{
  "encoder_avg_pool_shortcut": false,
  "encoder_widths": [192, 384, 768],
  "decoder_mlp_ratio": 6,
  "decoder_head_dim": 64,
  "decoder_cross_attention_every": 1
}
Rows from block 5 of the image encoder of a small image captioner, named by matrix and row number. Rows with one number belong to one channel. Each number is 128 + 32 x the weight over its row's rms, rounded and kept within 0 to 255. All counts start at 0. Numbers have three digits each.
After each channel's rows are labels from the 100 images, of 14976, where the channel reaches its highest value: "strongest on" is what is common among them. Only what is clearly more common there than usual is listed. The data: simulated fluorescence microscopy of cells. In brackets: how many of the 100.
# convs1: grouped (8 groups) 3x3 conv (encoder.blocks.5.convs.1.weight, 192x24x3x3, each kernel summed), inputs within the group 0-23
# convs2: expand pointwise conv (encoder.blocks.5.convs.2.weight, 384x192x1x1, transposed), outputs 0-47

convs1.23:138145145159102183135080182129088135087100165092161108167096087149113098
convs2.23:120129115092126122130117039098155134130120128131141134130124128110136119111064150134133141139128144128126128131108131135129127103102130104133137
strongest on: dim (84); green stain (52); fibres (32)

convs1.22:149150114099088083153109088142124114092087097081106082094086094096138083
convs2.22:130062120112128080123129027068128129129128128125124127132127120125132027077000131128038136127172101128128129132119128129114128042128121129161135
strongest on: yellow stain (100); ring around the nucleus (79)

convs1.87:118156067091082068135158113085091147087076109135144138105143107137094102
convs2.87:127139131136180105129128129127154157141180124131161137131129176127205129100127127129128185156141128128130130127135215138128162128186138130128168
strongest on: yellow stain (100); ring around the nucleus (54)

convs1.35:127113076138135076102116118065062126120129133113126063102131124063137135
convs2.35:128162128127146125129129042055158128129182132145158218187170126233129168121083128129128128179131115128124128145129157162131128129129157128129128
strongest on: yellow stain (88); ring around the nucleus (44)

convs1.174:114133183065134132131088133098134063066086136152124136125121100138107076
convs2.174:190126130127132037200142131129129150139129102119122106166163128141136128103128092143092128126144139129118255219130125133158165172125130149127223
strongest on: long thin cells (80); dim (69); crowded (67); cells: ten or more (67)

convs1.46:128128073140144071108126105061074124131134143126129062090128132070119119
convs2.46:128126129127157119128124103109155148128171127137159211181139125221128156122111128134127140225130116128117128128129152143128128129186145132161128
strongest on: few cells (57); cells: one or two (57); green stain (54); ring around the nucleus (39)

convs1.10:131134104109085093142105084127143107092085087083100081094078092112144085
convs2.10:127102145130121111119128076128126075128135114129104131137140119131139000072087134131040128128129025127142108108144128129128107089126131110131097
strongest on: yellow stain (100); ring around the nucleus (77)

convs1.71:093119081122075126122080126092074089077071124133108132128132075102118122
convs2.71:128124130127112127132129113106185139058123124143127159138055124078130161109106134131128128126152126128127143128127129132130126130088145090139128
strongest on: green stain (100); ring around the nucleus (81)

convs1.34:128122075137137073109116120065059128125126135119126063095126120068130135
convs2.34:128141129126157122129128053064158130128172129135157231187155124235129167117087128129128128209130116128122128135129155158129128129156148132142128
strongest on: yellow stain (74); few cells (67); cells: one or two (67); ring around the nucleus (34)

convs1.90:077043121121122121124119061145122117122121105119111050100120089133127129
convs2.90:137097102109124063125128000080128128135117138126128129129125103119131073066000129136047121133160104128141129126117137129130127055128125124129128
strongest on: yellow stain (99); ring around the nucleus (76)

convs1.158:143074119144126084087086088156140145086076077106132086137093139088137105
convs2.158:122126087128000106148109092104255173165129102131170201128128128150048138097082129142112134128127141112128128207093199161128131128127136130128129
strongest on: green stain (100)

convs1.75:077081132131132133100136053123132126131131089116124077061124065142134136
convs2.75:130115128125128058125129004085132128140128127126127128145128126122131036049005129142032128128158110128128129128130146129093128076132129122191128
strongest on: yellow stain (97); ring around the nucleus (73)

convs1.148:146110132177139118119109108160191182118119103060139118137102170119143065
convs2.148:123128129127167116135128110112255187105130128128171130000000125129133128131112166138128150147124134128096124219128239141129195129156131082133149
strongest on: green stain (100); ring around the nucleus (54); few cells (51); cells: one or two (51)

convs1.187:112138173067134137132089138100129064066076139137130139126126092147102076
convs2.187:173127130128132038204188131129136131140131097116124103158142128135135128097128114150102128119133138153119246177129128130160186194123129174127225
strongest on: dim (83); long thin cells (74); crowded (63); cells: ten or more (63)

convs1.147:154104126160125114119127104149176157122125104047125119159089159108113047
convs2.147:151078128118141128136131128122145162130133126129129167091000119132128068171090162145171183129189127117127128140140116161142128130126132146129141
strongest on: green stain (100); ring around the nucleus (87)

convs1.159:128091142127127068086113101127127128076082075100140077120079127090133090
convs2.159:128122101126169128133128128127251177132131125131127128085000125145144128129098152128129243127153137128093129200128216124129241128127134128126184
strongest on: green stain (98); ring around the nucleus (68)

convs1.51:121141074042093111130096115118097087110093119089129130115118098089082151
convs2.51:127132070122128152144133118093127195157011128124103137075119127095128124202113145128127132118128126128180128146112127130128118142110174122127128
strongest on: green stain (100); ring around the nucleus (76)

convs1.64:104136066111084113148087120119080068093082142125136131115121096109065142
convs2.64:128104127149129126146133116109225171129122126154126150137089137125129128140108180140130131119157136128127153223146169132129136131145186128128153
strongest on: green stain (100); ring around the nucleus (80)

convs1.179:174156155076130141144107170100136081080075147143160161132110097132116071
convs2.179:020212119120206188099088128128170156133085168128112125126127119123131128131125146089222128124155129111128131156127165140111132105120128111120131
strongest on: crowded (64); cells: ten or more (64); ring around the nucleus (63); magenta stain (46)

convs1.9:153135125092093066129124077144129124096092084092098084088093099103134084
convs2.9:129101084095129127131126018005135198128128130129124136128106106127134122109000145140047134146129067128167128121083128130116109106159127103114128
strongest on: yellow stain (100); ring around the nucleus (87)

convs1.101:040140103138136106120122161135050120131049144135147102113128123116121120
convs2.101:138102153127130138128128129129127137000102112137122160127091125110107116128112128131130126122139123128128154105129113103142153132123160117129126
strongest on: green stain (100); ring around the nucleus (71); few cells (50); cells: one or two (50)

convs1.165:129083131136143071087098085136149142063080081119140087131090138088133117
convs2.165:115143129156132109127128137127162151160176127133141131130128127128140128120127129129144184127141139128129128130154181136121126114155134131128136
strongest on: cyan stain (41); long thin cells (34)

convs1.161:126080133127132084079110075126128127079082068122133086125083127079134118
convs2.161:128128129160213120130128123118169178131156146130127128121128128129214129125104128128126194128124131128131135110128197128129171129191130128141154
strongest on: green stain (68); ring around the nucleus (38)

convs1.80:122124062082080071136151122124083145086070119126152122116138121140087090
convs2.80:128127129184137121134128132128164206133186127130170133131128176158185129110128126129131221140149145128128130128128208149114173128194134130130151
strongest on: yellow stain (100); ring around the nucleus (91)

convs1.85:124150103109105102149175114113105164100098072149146142053154078165103104
convs2.85:103127121159196127131111128122255159132126120147128140184130126112128090109106129141122216128127117104127109169128255147115125117128158132128128
strongest on: green stain (100); ring around the nucleus (54)

convs1.182:177176131110140151158106189123171118128103171080150103132066116152097113
convs2.182:000122110204132204106121127128131121129105139244129177108130181136128129154125180070145128118131116116145110133137131129052118084126145118129113
strongest on: ring around the nucleus (98)

convs1.155:128071122127138100087075084127128129099071069108118085125085129090111109
convs2.155:132139122128015129140129133130174123239128123130123128121128121105084142077129101130101130127127128128128081150130255163129126130130129132129135
strongest on: yellow stain (90); crowded (60); cells: ten or more (60); ring around the nucleus (46)

convs1.150:122085124114123093083123086116119111081105060094137085129075114090129084
convs2.150:151122150191162121132129128127159145128129158128128141115122136129131129166096133129166151128201127129144172130128151150131163136147136128173151
strongest on: green stain (100); ring around the nucleus (77)

convs1.173:118130173057136131126102132104132060059096135145131139129127099138115064
convs2.173:159132131127147026193159133131134145139137091117117094155144167144136127098128126156090161094140141151109255149134128142176187170112131145132229
strongest on: dim (97); crowded (63); cells: ten or more (63); long thin cells (62)

convs1.153:138079137146141087105097091145150148094085088075146109133074152111144070
convs2.153:107076075104168108135120128126255222149132128130158178100046130142133127130072158129139185135123136127082125223128155164141185132167136128151175
strongest on: yellow stain (64); long thin cells (49)

convs1.97:096103125097122107075077157145104076143101135066121120133144072117073141
convs2.97:124117128127163130129128132129227185131128138131130130001076129127128128143127125135131135129175131125128145178126233141130160128126131123138137
strongest on: dim (96); membrane rim (92); yellow stain (70)

convs1.151:146102131160146104114123110149181176107117100051132112139094155114139052
convs2.151:128116129126152124141128078075255169125129128129147138031000126123134121147062169129132176131132136128075128249128164140129192129155129115129147
strongest on: green stain (100); ring around the nucleus (72)

convs1.18:077096126159115180089115186120140127117126185115184128190118113148101126
convs2.18:102130046123133130097087086054171129128055139169163142130129124109133037117019158128167147128127127121125116131091147132063127003125133107204122
strongest on: green stain (100); ring around the nucleus (58)

convs1.141:090150150074076101092119158122140131123152088097085128152135086086121064
convs2.141:143128151108132128130128123116128134072114105125084129094069104107074131129121130106116130125140130126124143130117105138158126137061129100128127
strongest on: yellow stain (97); ring around the nucleus (89)

convs1.57:106146076112094110158092112125085063103091145114144130109112100115050152
convs2.57:128125128124137126131131122110251160104124128128128147095000126123137127131113167140127132123144128128107128207128177131129183129156180128128183
strongest on: green stain (100); ring around the nucleus (79)

convs1.96:122128134128126127086079141133124058118120126079134120130131040127059131
convs2.96:122128129145131129127114133128153207137130133130150128101127214183250128130128142139143160140219142128128128129129175134128161127169135125128167
strongest on: membrane rim (92); dim (89); yellow stain (53); cells: one or two (50)

convs1.12:115116133146093148114055165128129135080097159087168102173091080133107094
convs2.12:117128117119135115127110096079173128120058138132154144133131125108128056076042141130136191147128128128109126130123168134123127086121146117159128
strongest on: yellow stain (100); ring around the nucleus (86)

convs1.76:126124060072072065128139127129079133082087128122149120131133126132088093
convs2.76:128127129161133128130126130128149204153163128130178128127127205139174129114125123127136182135182139128128131129128200128129168128186132150127157
strongest on: yellow stain (100); ring around the nucleus (91)

convs1.139:135153130129117088092166180164126140169171127073130205159129095122155126
convs2.139:128125128129135162133127133133114131097127133126097125003028126128119130127131127113144128108153110126126123120174109126145125128096128062123106
strongest on: ring around the nucleus (93); green stain (88)

convs1.88:127150141151155148147175111098154148139135087127167129030139090172156143
convs2.88:128100128126129145128129128130128132131133117141113144110032124086099104146127157096157128106144095110092125197187107129139132129118166131128129
strongest on: green stain (100); ring around the nucleus (85)

convs1.117:118134149140120127079080128128121063125120136071121136148122054120056120
convs2.117:128151128128140124129123130125143189166179128128199131121130156181255129105123121128128171169159139129128128131127194129128166128186133131127169
strongest on: yellow stain (64); membrane rim (38)

convs1.121:162132123142129128126069132072102109068116097128040116126101127128084142
convs2.121:152141105151152132201215128128131141128128142132148131128133147130150128128128194130126130129132142224093146164128155141128133143126130240128208
strongest on: dim (100); yellow stain (56); cells: one or two (53); smooth cytoplasm (47)

convs1.144:137084127132130094085123085136131127085112070079134087134067131087122078
convs2.144:157106136168138125144128128127150142123132127128128137094023136131128106177094129132150149123183128128172192130133148144171255173142152124178159
strongest on: green stain (100); ring around the nucleus (76)

convs1.91:056055126128127126124120065144127128124126093108125047122128089135129130
convs2.91:129107090112128079120133000050135129132127134123130128130127125117139066068000129129078126128168128128128129126098129129129128008128120120141128
strongest on: yellow stain (100); ring around the nucleus (79)

convs1.124:149116080204150153152162128156096110157120140155161157125109156157148198
convs2.124:128131132151128185093126129128098117130131137172129134123090208122135128152128202131135130120131128128152075130240122140116131098128168128128126
strongest on: ring around the nucleus (97); green stain (64); few cells (56); cells: one or two (56)

convs1.157:141088148149151067088080100143162146079078088112135086138102147093139113
convs2.157:126126088127144128130129128128211192158128128131128141128018146147149136126107128129132255128148153129084131194128240136129155128128133134130148
strongest on: cyan stain (54)

convs1.154:161079135177139093104107106172181175099097102110131106162118186100129111
convs2.154:105133119127130097123128136145156152172127169123255154128145128127128130097172129139128166210141161128129131129132208135121130128206131131171180
strongest on: green stain (99); long thin cells (39)

convs1.89:111119063084088073147147102135089137090091103161172110124143096142092098
convs2.89:129125125128149119130128135105149175152126144107149128150143128148252129106101128139127164164131152127130131129128218178118147128247128131131154
strongest on: yellow stain (89); ring around the nucleus (73)

convs1.40:124047136164079150115141142146151148116135084074148137148120094140194143
convs2.40:123110114126105127132135127129128139131131142130128018090132141120128195174128130116123097028131203129150134142118126141158113130109119126098134
strongest on: membrane rim (63); cyan stain (47)

convs1.146:122099137125140074070094092124128125066083073125135075118111126080145121
convs2.146:117128129136137102128127160129154146130141128130128115125130128127185129113127115129128184136125161128133128113161200140120127128170130130130137
strongest on: long thin cells (56); yellow stain (53)

convs1.4:149143116103090084159101081127127117091084090091099080088094094102133084
convs2.4:130083124119128085107129036083120128129128130127125121124127126128131051075000140145069128127168107128128128128131143129121127027127119113129133
strongest on: yellow stain (100); ring around the nucleus (76)

convs1.27:116031138152060145137137141144146136119129116046125141143129139140155140
convs2.27:128070078166110131128133127128077135130109140146131057052129188108128179169127129089135093041147196148132132145128128125156133129129128128118130
strongest on: cyan stain (54); membrane rim (50)

convs1.188:108059090123123091070142058144113125126136091094088079130122125103145119
convs2.188:126103065093127125093128060068128127128133144105109126131125092129128050096017128140017131128161066126139124121112131128095101052129103127129125
strongest on: ring around the nucleus (98); yellow stain (85)

convs1.136:159136104137126126129068133066097104088121058125057131130102128123091132
convs2.136:182131116130142127209234128128128149128130139130152130137134132128129128110128139138127132137152136244104162173128128128128157154128129209129188
strongest on: long thin cells (59); crowded (56); cells: ten or more (56)

convs1.99:072205123163104098124123131107075122118071166130135143186116123099123120
convs2.99:131170157133107127129129133127124131000132127129128135124132125206162134126121127127154124145077128133127129104125126000147128129130145117129128
strongest on: green stain (100); fragmented nuclei (64)

convs1.93:125129084081082087154183124127089152092083117166182129119139118155095097
convs2.93:128129129146179129140128129127158172130145172122125128130128171149217134115123125128127164133150136128130139109128234158118166128179128129126144
strongest on: yellow stain (100); ring around the nucleus (76)

convs1.16:172149123103101086164090083135113121099089087090096087089095099115151088
convs2.16:128094129100134123133128045045130128141139121125117129149133079132128071074000135128011127127128057128140088126078135129075077063125128111153113
strongest on: yellow stain (100); ring around the nucleus (63); long thin cells (34)

convs1.107:123118140117122138086089135140114062140107120068132121125142053121054148
convs2.107:123144157139141112128124132130144175130128155129151128128128139149227129115128128128128135137129138132129156127128184148125158128216129119128182
strongest on: membrane rim (94); dim (94)

convs1.81:062082111117115113129136055120117137108113073116140088098137062152122124
convs2.81:129106113104130089103128006040141128146115127128128129136128102114131074080000131132086128130162129128130129135098130130131128009127129130136128
strongest on: yellow stain (100); ring around the nucleus (80)

convs1.15:157136123122080118155126111150125121082072110079122073117082082119157070
convs2.15:129071128102131078098128042055129128129127126127126129142128115122129042082000133128073128128161095128128129128105128129128128023126128128131129
strongest on: yellow stain (100); ring around the nucleus (79)

convs1.160:142112122158136110120123106160185171113120097047128121146097162120130053
convs2.160:125125129127159119132128105103255180094131132128163132021000127130137121142095154142128165136131130127078128209128181153129189129163131096130128
strongest on: green stain (98); ring around the nucleus (77)